Weights of a small masked spectrogram model: encoder arch vit, encoder num experts 8.
Rows from block 5 of the encoder of a small masked spectrogram model, named by matrix and row number. Rows with one number within an expert belong to one neuron, the router's apart. Each number is 50 + 15 x the weight over its row's rms, rounded and kept within 0 to 99. All counts start at 0.
After each expert's rows are labels from the 100 clips, of 14976, where the router gives the expert most weight on average: "responds to" is what is common among them. Only what is clearly more common there than usual is listed. The data: strings of digits, spoken by a formant synthesiser in many voices.
# router: router (encoder.blocks.5.mlp.router.weight, 8x160, trained with AdamW), inputs 80-159
# up: expert up (encoder.blocks.5.mlp.up, 8x80x160), inputs 80-159
# down: expert down (encoder.blocks.5.mlp.down, 8x160x80, transposed), outputs 80-159

# expert 2
router.2:58 56 48 58 54 78 45 48 32 76 58 62 56 80 60 57 64 62 60 53 17 61 48 33 63 37 72 41 66 60 40 75 55 64 41 42 34 54 59 46 58 37 39 44 45 58 39 60 54 58 59 48 75 54 64 34 66 27 37 45 53 48 36 21 85 57 48 51 41 73 51 57 76 57 66 40 61 34 56 92
up.0:46 58 56 24 37 52 32 35 32 58 39 70 40 49 51 36 62 57 57 82 48 47 85 50 53 60 30 55 45 44 37 41 30 52 70 46 46 59 60 48 50 58 66 55 43 89 34 40 68 53 41 52 46 69 51 43 43 68 31 50 50 00 29 31 52 24 52 50 56 58 59 53 66 36 73 65 62 44 65 48
down.0:45 66 42 53 46 41 51 48 74 45 58 30 73 53 32 30 68 39 50 48 44 23 46 42 48 47 66 53 54 57 78 64 69 52 55 54 41 44 40 34 61 68 68 39 44 58 36 41 73 40 81 57 19 61 50 56 67 34 73 52 44 40 58 74 73 54 30 76 27 47 32 08 63 38 65 45 58 54 40 46
up.1:65 46 43 73 66 57 82 32 17 36 59 67 25 61 60 54 35 81 43 72 19 49 53 71 49 54 29 35 35 62 59 50 48 55 26 50 23 18 47 56 32 48 57 49 46 63 62 58 67 57 55 46 60 49 52 59 51 25 43 64 52 38 31 50 45 64 57 44 54 28 55 52 60 88 40 47 52 41 49 47
down.1:19 70 74 56 41 33 63 36 40 81 74 37 51 45 40 77 56 52 63 63 60 63 40 77 61 55 54 59 67 36 48 64 69 46 69 58 41 59 44 70 59 50 11 40 48 14 28 41 36 48 27 53 67 47 46 48 68 64 43 52 46 63 80 35 54 54 67 40 43 66 37 68 39 66 50 66 53 29 55 23
up.2:51 26 61 43 70 37 56 71 48 56 49 68 35 33 59 66 34 51 43 31 33 58 16 45 46 40 37 33 66 58 78 47 36 43 47 50 38 30 57 46 44 52 31 77 69 41 40 75 24 56 44 34 24 47 39 58 56 43 55 23 54 28 78 33 34 53 59 65 68 19 30 42 45 87 29 45 51 64 56 50
down.2:37 55 44 41 65 61 58 60 69 19 39 85 41 29 58 51 41 58 53 41 44 66 10 51 42 64 58 53 46 65 55 67 58 80 71 34 83 43 61 32 52 35 66 60 64 44 46 43 48 35 37 66 40 68 51 50 62 22 68 50 59 82 50 50 64 36 52 41 45 57 44 61 54 77 52 59 35 91 19 41
up.3:69 27 58 51 81 42 52 48 44 57 12 51 56 37 64 56 59 30 40 30 42 42 10 41 46 37 62 38 51 71 40 53 37 54 40 74 48 60 47 41 58 18 42 40 56 39 27 42 32 48 56 53 66 76 72 25 44 64 74 54 57 62 42 26 60 66 41 49 27 43 40 54 27 38 48 46 63 69 58 47
down.3:48 72 38 58 42 49 11 42 37 42 53 63 31 50 29 39 23 78 42 57 45 34 75 55 54 66 38 40 49 62 43 42 57 54 61 66 61 27 43 70 60 76 77 47 53 38 24 88 50 34 24 44 46 30 35 59 35 67 27 59 60 53 59 45 34 50 44 43 50 68 21 53 33 89 57 75 29 45 34 35
responds to: reverberation; voice: child-like voice; "seven"; "eight"

# expert 0
router.0:61 53 39 59 68 80 92 65 32 68 60 63 59 58 22 48 36 70 52 48 57 64 53 45 59 73 30 71 49 32 28 24 71 44 54 58 49 43 26 44 42 70 74 74 30 43 41 48 74 64 62 63 68 38 68 62 38 39 40 63 76 41 46 99 59 29 72 72 20 76 36 38 47 75 66 66 40 47 48 50
up.0:62 28 68 44 60 88 67 46 18 66 57 72 64 36 45 25 25 55 49 33 20 76 50 25 64 62 57 66 65 42 67 63 59 48 74 53 56 55 44 46 55 50 58 67 61 41 51 58 78 69 78 67 55 60 69 44 74 46 37 50 44 39 24 54 46 33 51 51 46 46 27 46 60 73 57 33 49 31 68 37
down.0:48 48 42 91 23 37 46 56 53 50 60 65 66 18 70 48 56 50 48 68 80 62 57 27 21 72 49 54 69 56 27 74 59 29 31 42 42 41 50 53 27 55 43 70 60 57 25 69 36 44 48 78 55 62 39 54 44 38 59 71 48 26 79 66 59 45 40 25 31 55 39 57 81 48 65 35 50 58 36 44
up.1:52 38 47 91 38 65 51 53 41 42 41 57 61 64 61 29 11 47 52 61 50 62 28 37 50 61 34 57 64 48 33 60 40 66 49 79 37 38 51 67 58 39 57 50 64 54 79 50 55 36 78 62 32 43 60 58 91 76 46 54 65 56 44 43 49 47 55 49 31 66 60 41 68 68 08 55 56 26 36 69
down.1:34 39 68 23 50 52 80 48 33 22 47 43 39 25 31 58 51 47 67 17 67 53 61 38 50 46 52 46 53 56 57 39 67 29 62 38 43 46 47 55 46 39 55 63 22 57 51 25 44 49 20 44 47 85 43 41 22 40 35 39 37 34 83 43 48 37 61 20 53 40 51 67 69 39 45 55 50 57 48 54
up.2:29 65 37 36 24 59 49 67 53 52 64 41 52 43 69 49 46 67 68 42 48 43 52 62 67 48 30 44 38 26 44 39 22 56 61 50 31 60 56 59 29 36 65 52 45 11 67 53 33 54 25 46 53 33 42 30 59 46 42 45 50 59 68 81 45 48 44 31 53 44 37 44 36 51 24 45 35 61 59 62
down.2:38 70 25 72 59 42 66 57 40 50 55 44 48 54 52 59 38 52 35 57 43 47 32 40 31 49 71 42 42 44 52 55 61 58 33 34 67 35 68 51 57 66 31 54 50 43 82 29 50 76 76 50 75 42 63 24 48 55 25 37 68 56 69 64 58 41 49 50 24 60 60 35 67 47 49 66 74 59 54 59
up.3:61 38 56 55 51 67 43 53 35 78 74 58 75 63 26 47 36 43 31 53 54 67 43 49 51 54 52 78 48 62 50 32 42 23 65 46 13 65 42 49 22 68 65 57 45 38 33 55 64 49 61 60 49 61 46 58 45 72 35 49 55 21 84 83 67 33 53 52 61 49 49 31 74 53 68 53 39 38 59 77
down.3:54 64 66 59 39 33 30 54 41 61 63 39 52 28 63 52 52 41 51 84 67 53 57 69 30 43 71 45 35 78 68 78 70 34 66 53 56 47 54 70 52 31 51 43 43 37 42 48 48 70 40 64 31 48 48 42 71 37 42 59 46 80 32 29 52 32 45 51 29 60 56 47 65 62 29 34 49 53 15 32
responds to: pink noise; reverberation; clipping

# expert 1
router.1:32 56 65 09 61 33 56 78 46 38 45 47 53 39 77 54 51 41 55 56 54 48 41 21 65 53 63 12 44 44 47 52 48 56 70 45 61 50 77 80 41 47 38 29 48 66 37 65 35 43 48 37 29 39 53 52 63 69 62 46 36 24 64 45 44 65 58 53 68 25 52 37 56 48 57 46 47 39 41 37
up.0:46 22 42 50 71 40 68 57 63 53 61 72 71 59 48 51 62 61 47 49 55 71 56 29 47 68 40 60 37 52 44 36 38 56 46 59 31 46 21 32 33 82 24 36 55 44 59 41 41 44 54 68 41 49 63 71 52 61 32 43 63 30 78 75 62 29 74 51 44 51 52 33 72 32 36 47 56 37 39 63
down.0:40 33 47 48 38 49 17 77 50 58 33 48 70 47 41 25 38 30 36 34 51 52 35 26 54 48 42 41 61 44 73 59 43 62 60 64 55 45 48 50 56 55 38 47 60 29 53 61 44 35 41 69 64 75 56 43 38 40 25 44 57 51 40 90 59 47 44 64 46 99 10 51 56 32 63 40 47 58 71 33
up.1:49 33 64 72 71 48 60 60 37 66 59 69 49 49 49 43 34 78 56 43 30 46 80 56 53 44 54 34 50 52 58 61 38 21 32 22 47 72 21 36 72 51 31 55 77 41 55 73 21 70 51 64 70 33 63 53 46 34 52 51 42 65 48 25 49 54 79 59 58 39 50 40 48 66 49 31 39 39 61 40
down.1:53 58 67 48 50 69 58 53 40 34 40 26 33 45 60 46 55 51 49 46 69 28 45 39 50 54 18 54 70 37 38 74 53 75 14 36 44 41 49 43 38 85 56 30 78 58 68 44 21 46 30 58 25 80 46 48 45 51 49 58 36 83 53 48 55 33 71 53 30 57 38 45 53 59 74 52 56 63 17 47
up.2:58 58 30 82 66 47 56 55 35 56 35 88 48 58 57 69 47 71 21 36 45 63 38 50 23 51 53 52 52 25 42 61 64 64 51 44 45 47 38 64 59 41 13 51 62 53 12 76 51 35 43 50 81 64 62 38 53 67 55 16 25 53 46 67 47 47 75 76 51 53 38 76 57 47 62 50 46 60 34 64
down.2:37 55 57 64 45 53 38 52 47 69 43 80 55 30 65 63 50 58 52 49 25 39 14 31 68 61 60 53 62 72 55 61 48 25 86 42 63 35 46 48 41 13 46 48 45 40 56 35 55 55 41 75 60 77 75 67 55 60 80 48 58 75 52 63 56 21 52 34 54 64 38 55 58 70 49 47 57 38 55 67
up.3:70 27 50 13 70 53 42 54 36 20 47 68 46 46 66 40 57 34 34 59 52 49 60 15 53 60 46 66 82 17 50 59 55 70 42 54 44 67 50 33 29 59 66 58 49 52 51 26 39 46 54 62 33 47 42 68 45 59 12 50 48 42 46 54 49 63 59 46 25 53 63 31 52 37 79 41 47 40 38 74
down.3:32 77 49 35 52 57 39 44 52 53 48 42 50 52 56 37 44 54 64 49 59 49 49 46 78 57 39 64 20 70 17 29 41 20 46 57 20 46 58 64 71 10 64 61 44 48 41 61 20 28 29 52 55 58 58 57 71 98 19 48 48 44 63 46 34 58 54 40 34 55 48 40 40 60 48 28 36 38 66 51
responds to: number of digits: 5; "eight"; voice: deep voice

# expert 7
router.7:60 49 34 60 23 40 56 49 40 54 45 62 46 77 62 55 58 39 60 82 81 47 63 96 39 43 39 61 46 67 80 58 30 34 60 56 46 44 49 39 46 41 28 41 46 40 77 73 40 37 28 81 20 79 55 56 44 57 47 70 51 70 42 29 38 44 47 73 70 40 83 45 35 57 34 43 69 31 67 49
up.0:90 39 54 71 34 53 38 29 29 33 40 45 40 56 49 44 27 69 29 41 36 65 39 46 59 46 51 68 61 30 69 31 64 52 70 77 26 72 42 14 42 82 48 67 45 39 34 64 61 27 58 52 42 45 47 66 45 68 26 84 40 41 55 69 53 52 28 55 47 46 52 40 49 46 45 45 52 56 36 45
down.0:27 49 67 50 53 32 49 21 56 62 43 50 51 59 50 52 67 40 55 65 49 42 37 17 54 57 54 63 41 70 27 50 64 49 60 69 40 39 67 76 51 50 37 41 27 56 52 50 60 54 30 60 48 49 77 41 26 68 28 53 58 21 33 65 46 54 87 61 71 47 63 48 53 53 66 22 51 36 91 37
up.1:43 26 86 54 43 49 38 58 35 52 57 36 76 42 49 50 48 39 62 39 40 41 55 32 60 30 43 31 58 53 39 55 28 66 52 46 46 28 76 37 57 68 54 54 45 79 71 46 40 57 09 26 50 74 69 77 48 36 72 74 30 50 16 37 58 44 52 59 44 24 74 67 54 35 45 52 38 71 53 54
down.1:34 68 64 64 63 71 61 66 74 55 60 54 58 45 84 43 37 43 57 51 36 55 48 67 39 64 60 64 42 33 30 58 46 14 54 62 55 56 44 49 52 56 35 46 54 26 36 30 77 43 39 31 26 66 42 61 77 81 23 65 47 55 52 84 29 61 56 61 26 60 61 34 49 65 28 65 57 76 44 31
up.2:48 48 59 50 53 31 62 47 57 19 66 74 02 50 30 44 30 22 57 60 59 52 74 52 22 48 43 36 18 63 43 40 33 55 40 57 78 56 49 44 50 52 65 64 22 54 39 60 48 37 80 53 37 32 42 42 46 41 53 75 71 60 71 72 69 65 72 70 54 44 64 73 25 38 47 33 62 67 53 62
down.2:34 52 54 43 54 46 46 30 52 36 73 56 35 42 44 42 53 60 35 25 44 30 60 83 68 42 23 47 12 49 91 45 29 56 45 33 50 52 38 23 50 82 65 41 44 32 27 49 48 22 67 67 25 69 31 51 44 75 56 55 51 28 59 33 53 63 62 33 32 61 59 49 73 38 30 46 40 45 25 31
up.3:56 52 60 29 63 28 79 45 49 53 40 22 57 51 53 81 40 26 55 58 53 50 53 24 58 61 43 56 37 33 59 39 54 50 50 40 73 50 58 70 55 33 66 52 64 16 40 06 39 48 60 54 71 25 46 30 31 70 48 62 58 41 31 22 61 38 48 48 54 63 69 48 44 29 39 64 49 48 58 55
down.3:75 37 38 63 30 44 50 63 59 37 77 58 54 62 60 36 60 36 70 56 44 49 55 52 08 61 48 31 57 41 42 43 57 58 53 72 46 47 43 82 34 42 53 44 39 29 52 55 52 42 39 10 50 25 44 60 53 59 63 56 48 53 29 50 47 53 60 74 54 19 47 43 80 56 55 41 53 43 71 41
responds to: muffled (low-pass); pink noise; white noise

# expert 4
router.4:68 36 74 58 68 60 79 37 40 43 61 70 47 47 60 55 37 67 42 27 34 45 35 52 50 41 35 66 61 46 53 46 40 54 44 55 44 40 63 22 18 73 50 54 53 39 40 18 66 68 43 41 55 75 45 80 70 53 70 71 63 50 41 55 37 39 65 67 51 44 49 34 61 56 37 45 36 73 40 41
up.0:69 58 58 61 47 45 73 67 44 49 51 73 46 60 60 76 31 79 74 40 28 53 26 60 69 51 42 40 81 44 52 47 44 78 49 60 21 49 48 35 37 24 53 51 65 54 46 52 44 61 60 29 46 72 34 58 55 07 41 52 27 61 64 25 51 57 26 51 51 33 65 77 56 43 44 55 60 63 60 55
down.0:79 50 51 70 56 50 35 47 54 44 35 57 38 11 55 55 22 60 64 44 32 62 15 47 65 51 65 41 32 57 41 66 89 25 66 47 47 26 29 51 46 32 56 70 31 55 56 70 42 43 36 66 35 72 68 57 53 58 53 46 44 88 69 46 41 38 70 62 53 51 84 79 33 66 50 70 65 64 35 59
up.1:38 60 52 40 32 38 42 27 75 55 55 47 49 34 70 58 78 32 63 44 44 28 59 52 43 51 37 46 07 31 53 52 52 52 27 35 74 52 57 39 38 47 44 48 40 73 65 27 73 27 43 67 55 71 56 62 73 51 37 41 36 56 76 81 62 45 35 69 62 51 58 48 30 52 46 67 51 49 65 27
down.1:44 39 41 26 63 70 40 37 51 58 37 81 51 66 67 68 44 77 78 39 40 73 59 40 68 27 29 59 44 52 62 73 53 52 52 63 44 51 42 51 59 43 37 51 48 58 39 94 23 42 33 68 68 18 48 35 50 37 25 43 46 34 54 30 38 77 64 57 46 58 39 41 61 40 65 30 41 40 36 34
up.2:21 31 38 67 26 27 43 56 38 43 72 43 56 42 53 48 67 34 49 31 48 35 22 48 66 55 52 28 46 36 57 50 44 24 44 44 45 40 45 24 23 40 48 63 70 40 33 47 42 59 41 40 56 48 42 56 56 83 68 61 34 29 75 79 67 29 79 45 57 09 38 57 53 52 40 44 47 46 38 31
down.2:51 49 35 55 55 41 49 37 51 71 75 39 42 59 66 43 57 49 40 23 52 63 46 48 11 37 60 46 51 50 49 36 26 64 37 59 55 22 43 42 23 57 19 33 84 60 56 65 52 44 52 28 39 44 79 59 13 50 21 72 42 19 28 36 43 51 70 47 33 55 36 59 42 52 57 39 56 64 51 43
up.3:32 38 27 60 52 59 62 40 59 40 69 61 40 53 43 34 59 79 59 52 51 64 60 74 60 48 69 48 59 50 41 38 42 91 41 34 45 46 56 46 57 49 19 57 33 56 49 39 41 61 50 35 55 41 54 81 52 48 43 36 52 20 24 51 32 56 50 62 73 54 31 28 63 35 46 40 59 43 62 46
down.3:37 67 63 58 39 38 66 13 33 51 46 21 66 35 89 63 53 39 27 61 61 43 60 40 48 59 22 20 51 51 81 51 29 30 30 53 38 51 48 51 76 45 57 41 60 46 55 30 45 54 31 57 63 66 62 23 70 57 82 73 39 58 59 35 61 47 52 54 49 38 35 45 57 70 61 29 47 23 34 36
responds to: mains hum

# expert 6
router.6:46 58 47 63 42 39 31 61 65 62 22 22 42 46 52 37 49 37 45 34 84 37 36 52 38 38 36 48 59 48 79 70 35 53 31 30 42 47 51 32 60 41 32 50 57 33 61 34 18 64 31 31 44 67 27 57 39 47 39 43 47 97 58 49 30 42 22 40 51 47 63 62 56 27 58 56 54 66 45 37
up.0:46 54 55 50 61 91 90 29 58 47 30 67 74 52 37 62 62 62 46 53 21 38 29 59 72 64 36 40 55 17 89 57 27 32 39 59 47 34 34 44 52 33 51 82 54 75 36 39 55 23 55 28 34 38 37 46 47 55 64 42 58 32 47 44 23 75 41 41 41 31 45 26 75 61 44 52 62 58 61 56
down.0:51 58 53 50 57 34 80 27 54 15 32 68 33 19 71 58 53 49 52 57 60 59 38 49 71 56 33 38 18 28 41 67 66 51 47 41 47 30 50 58 51 55 43 49 26 76 54 57 49 33 60 27 50 28 59 50 45 42 54 48 74 75 52 34 59 47 80 84 41 51 46 60 40 41 36 26 33 55 33 28
up.1:44 49 39 60 26 47 32 43 53 66 33 50 29 39 40 63 56 30 41 52 67 42 65 58 47 41 65 41 26 80 63 29 66 49 71 55 61 50 31 76 57 39 79 26 32 34 61 65 49 65 47 58 22 57 29 50 40 54 47 20 62 54 34 40 55 54 57 48 81 46 15 35 64 52 60 66 59 78 62 63
down.1:68 42 36 52 26 71 48 26 34 51 61 82 63 53 66 64 40 65 44 56 23 67 42 33 56 63 56 65 58 56 19 65 52 51 38 46 68 35 49 60 72 21 58 76 41 71 60 47 65 28 60 63 53 14 44 42 30 44 39 09 50 64 38 47 53 49 53 52 43 68 53 37 65 62 53 47 52 13 39 64
up.2:38 47 47 52 69 52 45 37 53 26 51 55 24 63 67 55 43 69 78 58 61 44 40 58 64 39 42 38 47 27 58 72 54 76 64 39 63 56 31 59 48 53 51 64 58 64 54 36 52 41 52 50 60 38 34 19 34 46 35 50 40 61 65 61 50 34 07 52 21 66 37 43 59 53 61 75 44 61 64 46
down.2:44 25 47 52 34 52 46 61 42 33 32 60 30 63 57 54 41 42 64 40 35 54 83 60 45 30 42 40 43 25 74 40 32 40 72 69 49 34 35 44 50 47 36 65 40 59 54 72 64 34 52 14 40 42 47 66 22 25 05 59 56 45 48 54 33 61 66 54 54 28 45 58 76 41 69 61 55 40 49 36
up.3:66 73 69 37 65 41 53 49 71 40 50 22 48 71 58 37 55 54 70 49 60 46 73 82 29 34 66 61 49 37 40 64 85 67 55 49 76 57 40 40 59 52 51 48 42 73 39 62 55 64 27 32 44 50 48 38 75 72 47 55 65 36 65 50 45 67 68 44 42 55 42 46 70 46 29 56 75 42 45 52
down.3:26 48 50 58 44 52 19 58 41 58 48 35 40 48 63 54 51 51 57 15 42 25 55 58 28 50 50 37 33 44 55 65 42 43 38 66 67 27 70 56 76 20 48 29 32 59 38 56 23 80 59 00 68 51 48 56 61 59 37 44 53 43 51 72 38 51 66 44 52 39 38 64 22 65 34 69 40 28 39 56
responds to: number of digits: 1; number of digits: 2; first digit: two

# expert 3
router.3:37 54 16 63 37 49 40 37 56 52 53 39 67 57 37 55 59 31 45 47 56 59 78 44 64 53 84 57 64 62 29 38 67 43 42 41 67 66 30 45 68 24 70 68 56 32 50 48 48 38 64 38 29 44 34 30 63 25 47 43 62 75 38 63 64 49 27 40 25 70 42 68 63 24 72 79 48 72 54 56
up.0:46 87 48 68 35 48 41 68 50 52 57 30 48 38 31 59 32 55 54 80 68 29 43 72 41 39 67 50 31 34 49 55 44 36 77 37 46 37 61 36 39 42 62 50 46 37 66 40 74 49 05 68 74 36 72 52 35 43 69 60 44 49 45 68 26 39 73 54 19 50 23 55 74 44 50 40 23 47 36 55
down.0:53 67 50 31 48 37 33 68 38 50 53 56 58 13 83 53 46 45 28 59 53 52 35 73 06 69 20 77 45 44 34 27 39 38 59 53 52 22 44 29 41 69 51 55 47 27 72 25 78 48 34 80 64 54 46 58 74 39 49 58 47 44 65 35 52 49 57 79 41 43 33 58 27 72 50 41 42 50 60 73
up.1:42 62 67 36 68 54 52 54 51 68 73 59 50 51 62 48 81 36 60 70 66 25 55 44 32 40 60 51 13 64 36 49 59 59 47 76 48 73 51 44 58 76 59 51 38 71 42 46 76 32 51 06 43 71 49 62 80 63 38 31 39 52 82 30 45 52 66 53 45 50 47 31 47 62 59 42 60 46 58 39
down.1:54 50 17 65 29 49 67 63 34 39 57 21 38 59 50 54 16 49 30 36 30 36 23 39 74 54 51 53 32 54 32 50 50 28 36 39 70 57 44 73 36 60 67 68 67 79 35 45 24 30 37 71 52 19 64 33 34 45 52 48 54 16 27 68 48 63 25 42 40 53 59 21 35 49 67 51 48 32 43 59
up.2:73 11 40 72 47 54 43 18 34 29 46 25 44 66 39 37 47 51 47 29 58 71 45 58 41 48 56 55 49 61 19 38 45 34 30 64 68 70 62 49 53 61 54 35 43 27 51 44 43 68 70 25 40 71 22 71 40 33 30 29 71 75 36 52 55 31 35 37 36 62 41 82 74 47 41 84 48 73 35 60
down.2:34 76 60 46 52 13 55 28 66 49 63 79 28 45 60 48 54 29 55 92 51 49 51 59 23 50 40 58 63 41 56 66 47 67 57 40 51 44 26 51 40 62 36 27 60 67 53 55 36 64 30 52 24 51 48 43 37 65 54 45 54 54 25 62 52 77 92 34 77 40 45 40 58 52 66 23 78 52 70 44
up.3:59 46 25 59 74 43 41 39 46 36 62 28 49 50 60 73 62 62 69 39 60 53 42 52 56 48 51 38 43 35 38 38 99 60 59 38 81 49 57 42 53 39 58 46 47 54 56 40 56 35 58 21 67 32 42 32 62 21 40 36 41 65 64 45 57 40 46 42 54 54 50 77 40 44 64 61 24 52 64 76
down.3:34 62 75 29 44 48 44 58 31 49 56 31 55 31 44 61 52 30 35 50 38 48 41 42 47 37 68 31 25 36 57 60 63 49 36 57 74 61 38 82 41 25 68 26 55 33 62 39 38 59 34 96 41 60 54 45 54 41 57 67 56 56 48 56 62 53 40 40 58 53 12 29 81 42 40 37 37 51 23 30
responds to: thin (high-pass); number of digits: 1; first digit: six; last digit: six

# expert 5
router.5:36 36 47 01 55 53 27 52 45 37 63 27 37 52 57 32 61 32 33 99 38 50 69 38 50 65 26 42 29 52 59 48 56 57 52 60 72 44 44 51 41 67 80 40 42 97 47 58 54 54 51 59 29 22 59 70 41 68 38 56 41 31 64 47 33 50 60 32 57 36 76 35 34 31 73 32 47 11 42 44
up.0:60 73 39 61 36 76 52 32 57 33 23 70 46 75 45 57 54 58 42 84 48 57 52 33 49 33 38 50 30 52 82 17 61 50 66 34 53 27 75 31 47 66 37 38 49 45 52 34 33 20 51 84 51 56 32 34 36 34 35 36 35 57 38 63 86 52 33 49 60 49 52 92 35 41 57 35 28 29 24 50
down.0:61 43 41 40 45 48 59 50 50 27 50 31 29 56 44 18 68 59 34 48 45 65 45 46 19 66 70 71 37 48 36 45 28 57 62 55 57 70 52 37 72 42 30 24 50 72 54 63 49 42 57 25 36 44 41 63 50 29 72 51 33 58 63 61 53 65 48 47 58 45 33 76 65 73 30 35 48 59 51 44
up.1:24 47 47 37 50 71 49 69 51 56 56 59 51 39 35 48 44 58 91 48 44 83 70 54 67 66 61 25 52 32 65 28 65 41 59 36 65 48 77 71 31 55 68 88 51 45 56 88 46 68 57 36 48 14 27 42 37 48 49 62 41 27 57 70 55 43 53 38 42 54 66 54 52 61 46 68 33 56 50 54
down.1:35 31 54 49 58 57 82 95 54 59 57 40 66 40 61 71 32 65 71 42 49 64 56 76 75 42 76 31 46 53 46 60 43 52 61 74 51 45 53 34 48 42 67 37 65 44 63 46 69 71 34 54 66 70 52 33 57 77 43 81 45 38 34 30 41 40 39 28 46 24 45 51 21 85 53 68 38 45 59 31
up.2:42 82 40 19 35 34 27 49 71 43 53 36 33 58 53 46 72 35 53 23 51 52 57 42 49 41 39 65 60 38 74 41 63 49 70 45 65 58 41 35 42 43 43 46 75 84 32 33 41 69 59 61 76 16 43 53 51 69 49 21 41 27 47 64 32 62 52 44 32 39 65 63 40 22 49 31 48 32 34 53
down.2:42 42 30 38 58 60 82 58 43 62 28 46 54 60 46 53 37 57 91 63 26 56 44 36 71 53 56 42 33 56 56 46 61 43 66 59 72 35 53 69 47 26 70 25 54 38 80 75 45 57 47 53 67 47 51 24 38 59 52 50 52 49 63 73 65 71 68 69 36 47 08 45 53 65 47 59 61 56 62 42
up.3:48 61 44 59 59 37 64 46 57 55 38 15 44 69 55 44 74 30 45 50 50 42 57 29 72 59 43 39 37 70 27 59 52 72 53 53 50 76 41 72 65 28 21 33 48 38 56 31 43 43 54 42 55 39 64 00 62 73 79 58 41 35 51 41 53 54 27 73 63 61 40 51 40 40 47 59 47 45 42 33
down.3:47 54 34 67 25 38 25 54 47 91 49 52 75 51 54 77 30 52 28 52 44 32 64 56 36 49 40 50 51 51 62 50 49 40 37 58 44 48 44 69 74 34 18 39 24 43 51 47 49 56 17 37 59 65 72 52 68 65 48 54 71 37 42 55 47 50 30 53 38 51 76 46 48 49 34 68 94 43 59 71
responds to: white noise; voice: child-like voice; clipping